Weights of a small self-supervised image encoder.
Model: 5.65M parameters, 32-pixel images, arch swin, norm rmsnorm, activation reglu, moe soft, num experts 4, patch size [2, 2], depths [2, 5, 5], widths [64, 128, 256].
Rows from block 8 of a small self-supervised image encoder, named by matrix and row number. Rows with one number within an expert belong to one neuron, the router's apart. Each number is 128 + 24 x the weight over its row's rms, rounded and kept within 0 to 255. All counts start at 0. Numbers have three digits each.
Before each expert's rows are labels from the 100 images, of 14848, where the router gives the expert most weight on average: "responds to" is what is common among them. Only what is clearly more common there than usual is listed. The data: seven-segment displays showing three digits. In brackets: how many of the 100, against the usual share in percent.
# router: slot weights (model.blocks.8.mlp.router.weight, 8x256, trained with AdamW), inputs 172-255
# gate: expert gate (model.blocks.8.mlp.gate, 4x128x256), inputs 172-255
# up: expert up (model.blocks.8.mlp.up, 4x128x256), inputs 172-255
# down: expert down (model.blocks.8.mlp.down, 4x256x128, transposed), outputs 172-255

# expert 3
responds to: first digit: 1 (26 vs 10.4)
router.6:131126177161086156156108114118085101173150114099180161106155104139165087123111103139113159155107123097070099111106110116168152088098145123120131125154147152121143109084126113149063148111110134140143096111110149096121178153116137147132129130114161122125
router.7:138098147155139123171146159098091126132125175091116132154155161176116131143124136095103096101107162091119146114114166177148192153115138132071130107124149134140100171138097086116124091175155138114137100090150102081119171078085122099144156161148144161139
gate.0:114108109153156123118113101152093067151120166121138096113123165111145097137156099136158132158134154113145144128114112138135116085127121143120163161115169132123169184083127121119145112114130126120190140125165109124107156156074127170126089113143119132139
up.0:095137154128094098145082122127132152074125129159104111117125109143118125089108135144119118122093101144150123109139075090099121118124179120148098162156140155091108150117061136104139123120161156105143118120130134131124133137144113173135155113108144133132
down.0:084162098116113102083134176133155113082113119119148106136120159117164164137144154088129115131115174106111143123111158154122139142123146127130145146109109147174102109098139137176116110142122122147142154179153148100109146162150127096158128095108113123129
gate.1:077124159150136146144152075124144139151138132159135142139165135159150117096158123146113102128115173133144107104142130129122161106065150120140127130098149147168145110118096076160156151127113120121151138134150134119080112134120127131152116134139146164116
up.1:110132156118113118157096098150136119147131143112162161170155134162141129106129114156140118125137129152145099144104115115112154109109140113138144110070164164148163106133096109132123175126156137119137093146171132156103100166114144135105116148136162144154
down.1:093124113134190125093086141159113131140114112129111117119150085121062141126111127116139131171086138140072124132128167115154125127120137129156119090037133133094107106143131138150124144127113101145099146112148119175112105074163134147145096141151102099095
gate.2:139158151118108162153138129103121171134126124101122137137147100074147121137149119105127128131126171121137117104109158076182091156130112119085137196151107133143168122123153116150127174105100115140128116141137117113140150124161117111133154136099127171148
up.2:128132131124148187150141114147148152091122127157118134133162096095114135162135105125121125164127136126174113115117115110159080143124108111143075148132132083131116134100118111126105178144147153130156091139129138107147165114183132130130163123098154118145
down.2:120100134137155135105137157134158131120110121130156126091111137134125136138119101103125080108127119097092126130164125144129175116171107133106163104167125119115118094125100122153133085129130109132122119128068112171155152116098130135108136138141125129122
gate.3:105127130132136123113155144117107154097132193131113166119111144129141123156115150125144073115125128137129121117133149096126166110149119169134097115083107151125093120094107159120098132169122067142125113112148134133121142111099112163138137116082150103138
up.3:143142113135115143145106122138141098148136077108134092137138108136103140087137116114109165162095095109136148125133126159113126137115121096120152154154150121143134146135110083110175109106124171087141117132105146138151084141144119077109143143157107162097
down.3:135117098086163161117144118151143154102170145159128120110114126144118158152103144104122139098122121130119116156115150133132136105120147157117164117080129148110131143159138112159119145093135119086121098086161165125144121141128109122157100122132129109085
gate.4:122132093112107136111107139110173140099089127143131095170120159100121153175124120123150089092125127109172108125101118114131064090129113108124117095112102119129137098127141170133208140169142140106124151111114111135131130159081123123099097103139116122137
up.4:125117064100132127094148123131178123111063129169139144145146128106073154142168125151105134076147141148156129108178114114115093096122134121126117112129088107108142113167089166113152175167131114099123172119102111129150104133111136098104120084143116145149
down.4:137106168178144142095089136140161131109171105095120126151159123118110121154150140157145136126161142144115090116123165087161144153110105108127144137125148142117134122110131100108082108111113146097129088165160143136136164147132113133094169163118159152136

# expert 0
responds to: dark on pale (81 vs 16.1); second digit: 1 (25 vs 10)
router.0:141166145155146181096139102141137102135157120179144158136140128113099108120128115137101126126132171110136145133099121129160137126110157140132113127094165122150097096093088110121147080131113087067123146108142126154125120097135089156125082102114145132104
router.1:128143146156092118111106099137123077111148093154169151116135115141122133093163096141117111127098155128116142109071099151081122124116137155135144144083149108164171105145095133137166119136132124149132128122167128122141105068087078147139100199123119091085
gate.0:101111125155147112143110163146088160108118150111177113175177132139069113138122129150145146174088115131130142115146142126080161091149125096139089121085100125149116142157129133144114102136099128136138101122096118143143117169138151127127094120140144107171
up.0:114123061180111127133115116142089095104116097098132129136160081099139128130103073102145091117090094155150139113112108127175128180130119143116118101136118130142177112122111184094105125123144155128155119126105105142168122128101163138139103127181122097125
down.0:169049143096153099112145172135077175090096084162130148121132176136088151112153146112136092111131141143061118112081145126082122144137153140157096137148127134128110121159130146128141180116094122100129100163111129144152146168095133143131111133148113137127
gate.1:175148105131101132124120102144153077142139092143123121073145083150140166137157146139119103118141140128096169126145115147110133121125172145110164122172149137121105119169211152141162155104089111142125102089127110141151153129078172112119147157123134094115
up.1:122102120135100103106142081078145106129159107130106161060141113167143119144145163160092102107114139141133123154135113127137104133100134139108132136146134144161135114145194162142135139125111129120138136123099102155158162103057142107156131168088120089104
down.1:113059165118114156130132128116167131099142122114136101121090160091119147138119149114118122128098120133156147175139158097148144144101159167146164124104120101101142099129143145153150143150114139178105117145149075132135105162141115094135114141110098126107
gate.2:163141132142131101165149152095107151124142169062103108113159143230145124138165147120125147110150129168179104146134126133096160121102116150122149164103138101164134161158150186124103136104144096132131157135132153127115167138167130131097118137128104176105
up.2:128125136117100128118154127138098133151123131148155125119143140100112100136111129131100122120141112170100132149124153153118128096112135103113124098087148137159170168151148143140114119123145085107128165114123137093139139165148084156129122126121170133138
down.2:094160121139173123102136162134157142127172104134147108161163106127139066108153140119169134068138177163139128132133135105091138108132152094140104123116112110136161111110106141169107134105127116123116145149117158137160145136103128114138127137105100119107
gate.3:135100147084087112095098097097112150123159110152087155116142134141114107123118115121159145104124153160101104168082129149140140131134172118118077173176168110105109099107167149066155142132132131090129105129166123138159140155107141089129143167117113135108
up.3:130131176161115149125140153106104136125087143133160074125102099086109115137134159110140125154143112124109143099185141117125125135088116055183141088136130139179116150135113105122128132129146127180144128114101152113104070135118094150124110136175139101155
down.3:158128126141146122124091140131118118160156112122109141121168151090119127117125105121125147109137137128119144093106101138163152108156162130119125123133166089180139154155110135172146086088116130098155123159109137123131107135153147118104168133134145158119
gate.4:102129191135143107192111119099133146140128151116109180140140171131130113150136124146128146090159116162132103162123162108157127104148142119161096177143157157089118155114148140101086140131149109129165155098140157124082103104091125125078171132108115117111
up.4:125099139106134121164148152133113151102086109091152125067160126154180153145120142122144111189102126135104136109140132130133112079113086108104120101098103130134134132158092130162137127104136125099154144146101110135125111252161133138149120099092141105146
down.4:172132095131139119112137099112107125081120106111159144166102119118152123123140132127148112129157102108110078091151134112120097153145167135141131176123131118134144140060112119131166115106145103152122128127089098153140158115137109183118121165143165153115

# expert 1
responds to: first digit: 2 (26 vs 9.6)
router.2:071119148129111146134107178169103109125116075126117145135155120112185127113117115159157126143163119116136149121145104126117102177168105097150156139122132150170134124133120126166129109135109114180142128113120110145139119126111133136105075087150142150126
router.3:133121121142121119098142109128131105117159118149088166116127143122123104120124108119131138126173121106146166131170139132123122142180103138122145117092122145164135126145113098130170113099102117149134126114095121135140117138096162096150145108125110181126
gate.0:144138109138159112163130123149128117164116138139133128137108160104114121124139161103131151126136111125121147153099112115096153136144139132165125129182136097176107113090117145111147158110167142113087070181135142109172150117158152115085125089132096146116
up.0:130152134142151100134139130160146123155102131153139116146122153103065109159105177139147147089099130098115143150126166127109120137161097098167094146137144101137102120103096105090150151117145104176105106180137115109129135094141147151092121126134122140134
down.0:117127102107114173163131137123124123140116138090101137149149137132103099127140109109114064104114161146084163126136110138145147141111097126134150167133093116150119116136140083110139104155131126129123134075094134161119103131105100127160146136154127143106
gate.1:147130134140139147125124131151107147154090159170174114144112079133163124149125146129157097126100084138156098097093139135115151116160091127112102087120128111128171143114113186123113137147168120115093110114137086102143163107151101124064143188133149103116
up.1:109115111109145125145121111110123097096136113106073158104125182124118157105131118113099149146137144154132144164157135133133107112108164127093107156114167162121094121155130093125159151088156133146132146128134142157087133132083147130128124082158126130141
down.1:134153146152135112160129150130118091131148146101109111146115142119146056112133178141125084130152117110142101115067123134101111093113124134191118094135153113102160120102135146112091126121142124112106114130097130129123093098181131116119119162151142129099
gate.2:110126084127105135169125141148142132146122139118105105138141141135103104111138103091158107126132102143115135133167111089153125119125115145127142163104140149141118141122088110128104132119139148129123168175119104129100159136097099142162174161126085122080
up.2:131100135139129131173089125126144082129136105146140148090107131143142117115123118131138111104141140143124133118129068073110134113140113131151170083102154086115165180096128112149130151103134148114162147102096103159088095141119147091158151138124166089088
down.2:170180148167126137109108079128123122135152094090147137146148122099116119158145115103105099156148129128094113107068123101090129126139116147127137108099203162153145104139136119142118129175146117121097089119092117088115148084137192155122089113150135102120
gate.3:073081136120148159122131147165124099166137114131097119152102148115126120094122159121161088126117087155149135146155103117096088113124149134115110133142188147133129075100114114165125148108158101116120144118118146166140129139123100132130140119123134134130
up.3:091070151143137163126114128167132129153170090133096122139122137126117131127137150138146098133114059155117145119133074101136063108132126130116121129155170137129139121112116133171138113125181112132118132103123146135153118117128112128134130147116147139135
down.3:104133136083130097118182123111149130121148167091148117112106121102123116137119126121098098143132134135146085137111108133132113120120166122164161130171131091086145146109097114170145139147093130136137154121092139109153170171100126087102102137113112142118
gate.4:110091132111132101106092185153132085167167148090118120159165110127181121103111180123144117117128141135113130164104119136132127163101146127153123115134138128127081128134090154125152156097174105116128152091158152110133137126163139182138128119111126171122
up.4:186136079126155129182142151127121152106083132186140092102081110125097150140102144137093146163139076126154107120160113155124110113165158108128137150125121111110141122148159125140105118142137157140154108170093106127147140103145109089112109146110138113108
down.4:132192142134146157113087082145168125102156070154147112157137119166118121131131149133147121095135135116168142110156154146111152161113112107149090160114132169127125116115120127110151146088120125171136110097120113102114148082097157105149154099115144144136

# expert 2
responds to: the digit 1 (71 vs 27.5); second digit: 1 (44 vs 10); third digit: 1 (38 vs 10.3)
router.4:143121132134133149119121141146142143179139111111117121106099143103116129115106138113139148091130169094146121177116137097097133140147107158096110175125119155102091106165123127135164101130106100127089104132160074141118130177099094100150125160116097109152
router.5:086092070141119104106084090114128083117119146124116143133127099153143104120106087116088163154094129110155142135129100142118157139142124108124078129150125096144134141135136169109156163089116112141167100101080130153137123130106151135189129138148098125130
gate.0:166132090115161091117115137141098130145111110171149151110116096096118132107155118108134127106146124131125136140106125116135107121165089118122085139114097128121102132123082118109102112149156146086153143147135096123097127166138141114166111121112129124163
up.0:151132101076142112114121147104131132137111135116156123131145119058148118129130088108126141089167123108151139160118093134100133149152101117137123123132136109136096131115116107172094140096161123110136160149125141136108084121133152128165105103134126105163
down.0:102133129123088143121135087117152150110106131102121161145069142101132135135107078132129094155115152120110118114144127094135114112125124075086068158125124142087143054147125099128138160130083142123110096112117091078087116124109102094120130101123158130155
gate.1:098147146151122120113154145079172085139149104120156054151130139135125135116113164142167118152159148190122155144155128138127121124117156149119105133141095113114121113089145109111150129085130178127135114105085119113116091117104132153115188096143085141121
up.1:167086126146165134138094124138135173135116098111107143138102114144136164146177115120114113139100124056130110147128139096138143136124107098145140144116153122103118116122097111143127120163123112140148078116165109132150138144150112106124063128155181118111
down.1:135152109079095072150155125133138094138106139140119183125076125112122129151113123097136139165105092117111109078104135123118141107140123143162119136128085106129165172135125105154156110121130107113128149135143138145105114099129151139169111166110120127146
gate.2:178132173181125116101093098151089120111108112143148158132126106091092122091143134098110109111146114097069094108092092116125187141111126135119121109095160127127078111136110133117125123160105088122105142095134123144147107177142084134128137155157142139117
up.2:175137137140133144098118104153114123103123125104130154137132109121102140129175078122117124078145122126093166118149160087129168149110118103118093144107130098140106161159089131155174095115098090124142137141124153127146153161103081124148144118131159164124
down.2:110176125120155140133099184095142142110171157146120173071129137185120138144145101156101124110113149172159131159120137105164113111113142077125133116115113110142134126102160135090121137166148111126155123173135151146138111103123108100147084129124143107138
gate.3:119117090120139149138128134138155149078117134102150097116165137152128125121173142088098142105127162117155117109139126111129147125125157111117100145130116141097164130156128148142141107153146102137138153141126093129100153179133127149125096122134124086128
up.3:165109148181126108123155114129092109159150160127130120102139086116107138138111136115144146112126156129135116124117126108169147134154164169149105141140142079154121123123108139145156148134121137150140151137114102170121171166128132119143143141130115107145
down.3:073148159072152119122109154129105089105110111127099165134125156180124132104106102132147111123157111140160129114130126146133106081119059134070144144120132138133117100128146106131132130156103158146092157162126171128084138086112133118111139120143112150135
gate.4:139159111096125111116126113194119135133129142164121131124167152116121088143128112129136097126137123147155121105196144140137126141124115152131134092122138097152155162111071123124107129087121156090115150127146119098098127122089159149113102142106146141090
up.4:148118118145142168125147134035136127109124122099125139134073103132136154121139137140114126123124130131079156158089121113124136122113135126150134179143141159096126114110185121124119120173131080160128091121091166163140132130163109102154179121138104134181
down.4:160150134133057102173167139153134149165118096124151127143091168156117152118141134134113092121120134173144111126131128130145100130151079110111131170102120107079099105100141166112157149111112148134113124151133140086137131100114134143131127147117125128132